A small audio frame classifier, trained from scratch.
Model: 5.33M parameters, waveform 16khz input, norm batchnorm, activation gelu, depths [1, 2, 1], widths [192, 288, 432].
Training: muon at rate 0.0049, 1300 steps, batches of 64, held-out accuracy 98%.
Data: trained on songs of 200 made-up bird species, synthesised, often over outdoor noise, 2.1 epochs.
Rows from block 2 of a small audio frame classifier, named by matrix and row number. Each number is 50 + 15 x the weight over its row's rms, rounded and kept within 0 to 99. All counts start at 0.
After each channel's rows are labels from the 100 clips, of 14976, where the channel reaches its highest value: "top examples" is what is common among them; "loudest" is the band of the loudest frequency at the time of the peak. Only what is clearly more common there than usual is listed. The data: songs of 200 made-up bird species, synthesised, often over outdoor noise. In brackets: how many of the 100, against the usual share in percent.
# conv: width-3 conv (model.blocks.2.conv.weight, 288x288x3, each kernel summed), inputs 144-287

conv.28:86 38 31 56 53 43 61 33 28 41 41 40 63 59 07 46 31 53 52 40 66 35 41 66 59 35 65 41 63 54 38 29 72 49 29 45 11 35 54 50 60 46 50 65 44 46 30 65 56 27 65 21 56 71 53 46 56 23 36 31 39 12 61 59 10 70 65 41 61 58 49 39 60 72 52 48 57 47 45 60 14 49 58 38 51 27 58 29 60 39 52 36 24 56 61 33 46 39 58 15 54 56 33 64 49 57 34 52 48 51 49 58 41 70 58 46 36 53 54 22 57 46 31 46 69 42 44 62 22 43 39 67 48 44 57 67 44 60 47 38 48 35 34 62
top examples: click (56 vs 15.3); clipping (36 vs 7.9); text has "clipped" (36 vs 7.9); first syllable: click (34 vs 5.5)
loudest: 2000 to 4000 Hz (42 vs 20.5)

conv.10:59 56 36 42 55 29 46 51 59 46 63 46 55 53 53 48 58 43 63 09 49 45 70 40 71 76 40 56 44 52 43 34 42 46 68 37 21 61 41 33 42 23 57 56 36 74 61 35 70 41 51 61 23 37 78 65 89 65 32 70 44 26 63 48 45 60 56 43 63 27 60 42 29 43 55 17 47 59 48 51 54 63 53 22 67 68 50 58 22 42 50 33 69 67 63 40 43 55 25 57 42 41 40 40 31 35 43 33 64 36 58 58 83 24 52 45 56 54 42 40 57 59 44 64 57 55 59 50 15 28 30 51 55 71 37 60 61 66 68 32 38 59 44 45
top examples: upsweep (46 vs 21.9); clipping (45 vs 7.9); text has "clipped" (45 vs 7.9); first syllable: upsweep (33 vs 14.5)
loudest: 1000 to 2000 Hz (49 vs 23.4)

conv.139:54 27 49 34 36 42 26 58 43 38 37 45 64 74 27 35 43 51 66 67 63 63 51 47 38 32 76 57 39 44 39 68 39 47 50 42 87 38 20 34 55 51 31 53 31 35 41 63 60 49 56 74 72 61 53 34 58 51 40 56 41 34 52 78 58 53 61 59 45 10 30 41 36 48 23 48 55 30 49 12 57 55 63 80 42 16 50 51 38 54 69 56 64 27 66 31 10 77 55 76 51 51 64 51 46 49 17 25 48 18 47 21 16 40 38 51 08 44 53 43 48 65 53 44 50 42 58 63 53 53 47 50 43 65 69 21 37 46 36 48 59 42 36 66
top examples: buzz (42 vs 16.9); first syllable: buzz (32 vs 12); clipping (31 vs 7.9); text has "clipped" (31 vs 7.9)
loudest: 2000 to 4000 Hz (44 vs 20.5)

conv.76:56 32 51 52 36 41 56 57 59 53 92 68 58 41 41 57 73 30 49 37 24 22 32 58 37 43 54 83 57 51 28 53 35 43 47 66 66 68 62 51 78 49 55 42 58 45 55 32 48 68 35 66 37 46 51 66 32 63 51 30 31 52 45 59 46 27 63 32 44 44 57 57 65 55 45 51 45 30 35 51 32 57 45 48 50 57 32 37 18 44 38 47 57 49 72 46 70 58 46 20 38 30 60 48 55 67 58 59 26 54 55 70 79 62 27 63 46 71 54 45 56 47 18 18 20 68 44 32 68 46 52 67 46 33 51 52 42 79 47 22 28 37 35 41
top examples: high song (50 vs 23.8); first syllable: downsweep (40 vs 16.4); dip (37 vs 16.7); clipping (32 vs 7.9)
loudest: 2000 to 4000 Hz (49 vs 20.5)

conv.3:45 32 56 48 61 51 34 49 54 46 39 74 68 82 62 64 45 48 72 32 51 54 67 21 30 77 55 55 41 85 33 34 60 62 23 52 35 27 38 50 68 77 27 53 74 55 45 32 54 56 55 34 37 39 60 44 36 61 52 18 54 32 65 51 37 66 42 42 26 50 58 49 73 61 40 25 56 59 16 33 44 25 42 91 50 56 28 66 52 48 46 41 15 54 53 33 09 47 47 46 71 64 49 50 27 54 51 49 30 38 57 27 39 57 66 49 36 42 56 28 48 34 92 48 51 35 68 50 74 47 37 46 51 47 62 62 29 41 50 40 84 62 56 45
top examples: warble (61 vs 17.6); clipping (37 vs 7.9); dip (37 vs 16.7); text has "clipped" (37 vs 7.9)
loudest: 1000 to 2000 Hz (62 vs 23.4)

conv.174:57 49 76 39 35 26 36 49 71 31 26 37 39 56 38 27 45 37 34 34 71 55 32 53 29 29 49 52 63 69 36 63 43 59 50 25 56 29 53 51 37 48 63 57 33 67 43 41 64 29 27 52 41 46 53 48 54 51 56 51 60 20 48 44 57 55 49 74 27 50 46 51 68 32 30 56 28 38 45 66 63 56 36 51 39 55 33 47 30 23 37 29 00 46 38 56 41 50 50 49 32 46 34 02 67 54 37 71 56 67 60 50 12 56 89 65 61 53 74 45 71 35 44 30 75 36 93 45 49 44 43 53 43 46 43 17 29 55 58 42 42 35 51 48
top examples: dip (39 vs 16.7); clipping (28 vs 7.9); text has "clipped" (28 vs 7.9)
loudest: 500 to 1000 Hz (49 vs 20.5)

conv.246:22 59 72 52 56 58 61 53 56 52 44 66 51 66 34 65 72 43 51 41 61 38 48 76 46 38 43 35 20 54 28 60 52 43 36 50 08 50 85 48 41 31 51 52 56 44 47 51 46 42 67 41 46 60 30 53 65 66 53 51 07 58 55 62 33 53 48 62 72 56 37 49 08 58 44 27 26 51 44 43 59 50 36 45 70 55 59 57 47 57 42 61 39 30 57 51 50 25 71 22 37 56 46 41 35 18 35 48 32 42 66 65 41 51 46 37 65 16 57 55 30 43 53 78 48 56 65 59 41 57 40 62 70 51 14 56 49 66 36 46 37 32 33 11
top examples: upsweep (57 vs 21.9); clipping (35 vs 7.9); text has "clipped" (35 vs 7.9); first syllable: upsweep (34 vs 14.5)
loudest: 500 to 1000 Hz (46 vs 20.5)

conv.150:62 31 36 52 35 58 41 65 53 36 31 36 67 44 62 35 46 55 62 59 60 18 42 57 61 54 55 59 34 39 61 42 43 62 34 61 67 17 36 28 38 57 30 50 41 44 49 21 29 40 60 29 54 61 38 34 56 21 44 50 46 57 67 51 43 36 55 65 63 60 44 71 29 94 72 48 68 34 23 46 49 52 40 52 53 39 59 53 44 65 43 41 64 71 76 66 62 47 46 49 73 35 68 60 12 73 44 47 44 52 63 25 45 62 39 70 56 54 38 66 78 73 72 45 61 57 54 41 73 63 40 51 20 73 35 31 43 13 41 50 78 08 47 33
top examples: click (56 vs 15.3); clipping (36 vs 7.9); text has "clipped" (36 vs 7.9); first syllable: click (30 vs 5.5)
loudest: 1000 to 2000 Hz (48 vs 23.4)

conv.250:51 56 23 48 28 50 71 49 41 27 56 51 66 54 67 40 31 23 53 46 50 50 46 55 64 78 58 68 59 41 64 27 50 59 47 51 24 67 27 48 45 70 51 44 39 28 64 64 32 46 48 43 50 57 44 60 33 56 42 60 32 43 46 39 39 34 60 47 70 49 69 53 07 44 33 55 55 53 52 52 59 52 53 49 48 53 68 25 58 56 54 57 50 42 42 59 38 80 33 25 50 73 38 37 61 22 61 50 41 46 81 16 18 41 56 56 61 34 46 41 62 65 63 32 71 44 62 46 16 58 90 15 56 51 40 21 45 73 53 36 45 57 58 66
top examples: clipping (49 vs 7.9); text has "clipped" (49 vs 7.9)
loudest: 1000 to 2000 Hz (47 vs 23.4)

conv.256:53 57 56 34 10 45 47 43 31 29 37 58 39 55 44 55 54 45 48 59 59 71 55 89 48 63 79 39 64 42 51 28 44 46 38 67 52 80 32 50 46 41 26 68 67 67 35 51 60 56 30 46 13 45 30 54 53 63 26 57 68 44 70 74 41 59 77 38 67 52 44 68 56 47 52 52 42 69 52 65 38 33 69 61 46 59 23 38 32 75 54 37 39 51 72 48 36 47 45 89 70 37 53 53 51 24 60 51 28 44 34 51 51 43 68 59 57 50 66 51 50 32 28 48 42 59 59 44 61 45 25 42 38 29 58 71 32 52 56 46 50 83 71 59
top examples: clipping (44 vs 7.9); text has "clipped" (44 vs 7.9); dip (40 vs 16.7)
loudest: 1000 to 2000 Hz (52 vs 23.4)

conv.60:47 56 50 42 57 31 57 26 68 42 62 44 63 51 90 44 47 72 49 40 41 24 51 65 30 50 54 50 44 72 54 43 39 53 76 24 61 64 58 60 19 33 87 84 51 15 56 59 35 63 41 34 59 47 58 35 53 46 48 64 53 57 37 67 74 49 46 61 77 74 25 48 65 22 21 64 76 52 42 52 38 55 39 49 52 61 49 38 63 38 36 52 30 68 49 23 48 53 48 52 54 46 21 28 42 30 36 33 66 46 58 30 55 51 50 58 48 45 39 44 60 19 33 60 53 44 59 46 83 49 47 44 47 49 31 52 44 65 47 52 70 64 54 38
top examples: upsweep (54 vs 21.9); clipping (43 vs 7.9); text has "clipped" (43 vs 7.9); dip (42 vs 16.7)
loudest: 1000 to 2000 Hz (47 vs 23.4)

conv.24:54 42 81 52 50 48 67 47 51 50 50 40 55 41 40 32 39 56 69 49 58 46 48 64 48 45 72 37 64 69 51 54 61 58 49 29 36 30 50 54 53 38 43 42 77 34 43 45 62 60 57 50 31 48 50 49 50 25 63 42 75 34 49 43 31 12 53 63 54 52 19 72 61 55 43 48 63 48 59 18 32 56 75 41 33 50 47 32 43 65 51 47 43 59 49 66 44 36 52 44 45 47 65 66 63 31 55 61 54 49 42 50 42 25 66 63 52 60 52 00 41 36 30 53 40 64 32 48 49 21 43 41 41 61 49 21 30 68 52 80 32 38 37 65
top examples: clipping (50 vs 7.9); text has "clipped" (50 vs 7.9)
loudest: 2000 to 4000 Hz (48 vs 20.5)

conv.34:51 51 42 53 42 16 69 69 60 50 17 48 29 44 49 23 44 54 70 64 38 59 29 46 22 26 25 42 47 42 56 27 53 44 52 33 91 65 20 21 14 54 43 58 41 46 71 64 61 48 45 55 44 44 38 45 58 42 58 52 57 50 55 30 44 55 78 40 12 49 66 46 38 28 24 76 48 36 63 65 40 40 57 57 25 52 66 48 50 52 34 27 86 48 54 65 70 55 41 40 53 54 77 61 57 36 39 33 60 61 64 33 69 50 37 69 47 32 35 42 13 33 55 42 34 71 46 83 42 48 57 59 46 35 59 73 56 56 47 18 49 45 45 48
top examples: fast repeats (53 vs 22.9); clipping (39 vs 7.9); text has "clipped" (39 vs 7.9)
loudest: 2000 to 4000 Hz (42 vs 20.5)

conv.163:38 56 64 39 64 47 28 47 61 51 52 58 43 34 64 39 56 41 53 28 73 29 78 41 45 64 29 24 60 69 64 58 63 33 54 15 00 20 56 57 40 33 43 67 49 61 32 40 30 70 80 34 42 50 22 48 47 33 52 47 68 62 39 49 53 55 56 38 36 53 45 58 63 61 34 25 70 36 31 45 61 44 51 68 45 21 32 41 38 53 53 47 21 60 26 29 37 65 53 35 31 80 40 46 34 41 30 49 56 33 64 48 25 41 55 65 66 45 29 62 47 35 34 49 39 58 58 51 55 65 41 74 47 62 67 36 78 42 72 48 63 73 71 40
top examples: downsweep (61 vs 26.2); clipping (48 vs 7.9); first syllable: downsweep (48 vs 16.4); text has "clipped" (48 vs 7.9)
loudest: 2000 to 4000 Hz (44 vs 20.5)

conv.35:55 54 47 93 48 55 42 49 34 37 39 45 55 50 42 48 55 64 52 73 62 45 57 80 31 64 64 60 30 44 66 40 52 90 60 33 55 31 48 49 57 48 39 35 46 86 42 70 78 38 32 48 42 17 56 41 63 79 48 54 56 41 48 39 35 25 64 62 38 69 51 44 62 30 54 60 71 46 35 42 53 39 64 32 74 38 54 53 71 34 93 84 53 16 45 54 50 46 59 48 32 24 75 45 57 48 44 26 86 62 31 47 61 76 71 58 55 73 39 48 34 75 33 64 52 50 47 41 33 78 44 34 54 51 43 45 39 55 58 35 29 59 56 49
top examples: clipping (50 vs 7.9); text has "clipped" (50 vs 7.9)
loudest: 2000 to 4000 Hz (64 vs 20.5)

conv.198:54 58 38 68 71 41 52 74 53 62 38 37 48 47 55 44 58 49 31 40 62 27 33 35 44 28 24 38 39 40 35 64 53 31 41 18 66 46 60 60 52 46 57 25 36 37 76 34 32 55 68 27 30 53 77 15 19 51 52 28 35 71 39 81 54 20 48 74 54 41 38 62 24 64 43 49 42 43 48 47 54 41 51 35 53 33 35 33 38 57 66 62 79 64 55 33 16 31 38 36 79 50 44 29 32 70 84 38 61 38 74 35 34 45 30 34 60 48 37 71 70 15 56 59 43 41 41 50 62 65 61 24 10 49 72 49 43 50 45 53 54 32 58 53
top examples: buzz (67 vs 16.9); first syllable: buzz (60 vs 12); clipping (33 vs 7.9); text has "clipped" (33 vs 7.9)
loudest: 2000 to 4000 Hz (46 vs 20.5)

conv.257:64 60 71 53 44 60 23 62 39 42 62 47 51 80 38 43 60 34 71 24 32 38 62 57 37 63 67 36 67 56 55 34 33 62 68 42 32 21 61 49 70 43 16 69 74 47 46 44 56 58 28 50 37 25 80 33 49 47 32 30 41 43 55 34 37 40 30 51 73 42 46 36 17 15 67 32 64 43 61 64 56 43 68 34 48 45 34 43 21 33 36 43 60 29 57 58 28 55 45 22 49 51 33 44 35 69 41 54 52 38 39 40 29 26 37 52 25 78 59 39 43 57 70 72 70 46 30 42 13 37 30 44 52 35 60 70 46 32 19 51 56 56 60 63
top examples: clipping (50 vs 7.9); text has "clipped" (50 vs 7.9); warble (40 vs 17.6); first syllable: warble (27 vs 9.2)
loudest: 500 to 1000 Hz (48 vs 20.5)

conv.200:33 53 56 59 67 30 58 42 59 33 27 39 38 75 47 30 73 29 36 64 30 61 51 36 62 24 28 35 77 68 39 58 67 37 50 29 53 53 62 40 35 55 64 52 40 43 52 35 68 45 31 25 56 41 62 40 42 75 34 56 51 60 58 37 30 34 38 59 69 56 32 54 43 56 53 71 64 61 60 60 42 28 57 40 44 57 51 40 55 34 81 63 47 75 20 37 60 60 27 44 43 40 46 31 56 45 54 49 30 41 75 61 68 56 60 72 49 54 43 68 42 64 36 59 34 70 63 25 25 37 27 54 09 62 33 29 51 17 54 49 30 42 43 42
top examples: clipping (47 vs 7.9); text has "clipped" (47 vs 7.9)
loudest: 1000 to 2000 Hz (53 vs 23.4)

conv.194:53 40 46 43 65 65 59 32 55 65 50 58 38 44 74 36 38 29 13 40 50 76 51 52 44 41 43 16 28 40 50 54 46 44 51 66 60 32 55 29 41 26 44 74 58 42 67 68 52 45 64 59 30 33 56 36 35 45 78 33 30 52 55 59 47 57 85 56 31 51 52 65 63 51 24 49 69 53 59 57 44 49 69 34 48 45 36 69 34 61 65 32 35 66 54 13 41 31 53 23 39 38 46 25 71 35 70 42 20 42 63 42 45 66 78 29 76 39 67 47 44 55 65 79 70 69 67 81 81 43 36 44 18 54 45 26 44 30 40 74 49 48 55 42
top examples: downsweep (58 vs 26.2); clipping (38 vs 7.9); text has "clipped" (38 vs 7.9)
loudest: 1000 to 2000 Hz (52 vs 23.4)

conv.162:33 53 31 45 55 37 65 68 50 46 32 91 45 57 64 61 44 42 47 54 38 40 45 44 48 56 55 21 45 34 62 61 48 55 49 65 26 51 42 38 71 47 72 75 55 68 61 40 31 41 46 78 71 67 30 39 71 54 51 78 60 77 57 29 58 28 43 31 25 39 49 52 12 51 44 42 40 52 50 55 30 38 62 75 61 51 60 64 41 45 39 40 34 62 43 42 51 42 47 68 64 47 65 63 48 56 51 73 43 35 63 33 42 49 56 44 58 42 44 35 51 37 59 51 04 37 50 25 53 43 53 66 59 58 28 60 48 82 35 40 65 47 47 43
top examples: upsweep (47 vs 21.9); first syllable: upsweep (35 vs 14.5); clipping (32 vs 7.9); text has "clipped" (32 vs 7.9)
loudest: 500 to 1000 Hz (46 vs 20.5)